{
  "gain_aug_db": 6,
  "hop_length": 160,
  "spec_augment": false,
  "win_length": 400,
  "widths": [128, 128, 128],
  "init": "kaiming_normal",
  "optimizer": "adam_atan2",
  "beta1": 0.9
}
Rows from block 3 of a small sound classifier, named by matrix and row number. Rows with one number belong to one channel. Each number is 128 + 32 x the weight over its row's rms, rounded and kept within 0 to 255. All counts start at 0. Numbers have three digits each.
After each channel's rows are labels from the 100 clips, of 14976, where the channel reaches its highest value: "loudest band" is the band of the loudest frequency at the time of the peak. Only what is clearly more common there than usual is listed. The data: struck, bounced, scraped and rolled objects made by modal synthesis.
# convs0: first width-11 conv (model.blocks.3.convs.0.weight, 128x128x11, each kernel summed), inputs 0-63
# convs1: second width-11 conv (model.blocks.3.convs.1.weight, 128x128x11, transposed, each kernel summed), outputs 0-63

convs0.2:161109106156203110141103205101135100058140124195145100133082111086134132038051135104150132121084086116160151145134126052132089115158094122089158074124084111093123090117097065106047122129164142
convs1.2:080086123108075136127105112150155112141140136130092114096152133115157099093163130105159044108178099117155123124152114133095159123094159106135147134134171137142162100146094129123137110115140114
loudest band: 500 to 1000 Hz

convs0.114:140146171107148139108154133179149149125075146161097178193149086113144173127103101113180106158152124133100153147094155144174126160126133171139167134148130172144153091200191120153142172137131179
convs1.114:136101135130121128122093122125146113137120133157119104228123087096126082107131120102159141114145124151159127126105164062084142078136152118136190114101127076086107106251084144138064111147115163
loudest band: 500 to 1000 Hz

convs0.75:131130111124125132119084124139146117135118159183129137161132130115110118095158066104081151111144146150163092147118049143216102091114143161119122046092122124170121164132108131130107149163033186
convs1.75:151122105126137129186165092129128143139110139191115116195097070127134069129152119183090149110174107113090131128106088125099106158119112122127207160183147068049129169135103127134088172098196169
loudest band: 500 to 1000 Hz

convs0.30:152122119123140131128088157127131106144127163138130142138126150098124110117143000135135115104123052026120145131152133107104123104114122135103209146128129139111121102118105131128125134092124152
convs1.30:164126125104108137119125138126126139081126107128126133125141132108126104128195140148192124122108111198170066077131127070104131116119138119116136088108160133136146129076117160081104131171127052
loudest band: 500 to 1000 Hz; 1000 to 2000 Hz

convs0.115:131113170090096098123140124176139139151055116108101152177129097169121102149105140135144163127172104138134173141146156147120192192096117176167164127186122149159143139188142131139143127063117146
convs1.115:152111161152135110121103101120186123132149083136117081194127115096105137093150144116167110140182187135131074144088165089077172092147123119145146127087124121107105154188109143114085110116118127
loudest band: 500 to 1000 Hz

convs0.80:105120109150149083145158157130149136146150125120093083128089138184059096167163185107125151143110061115154144115143124123150094091153081074102055129089112118180105091118173185128119136061124085
convs1.80:136158146087160198122124138112156174170039126096130127136077112162110101124170121122131139116149102123112161099116156128130107122140110062192139117139185135147107139140087171139041136138147155
loudest band: 1000 to 2000 Hz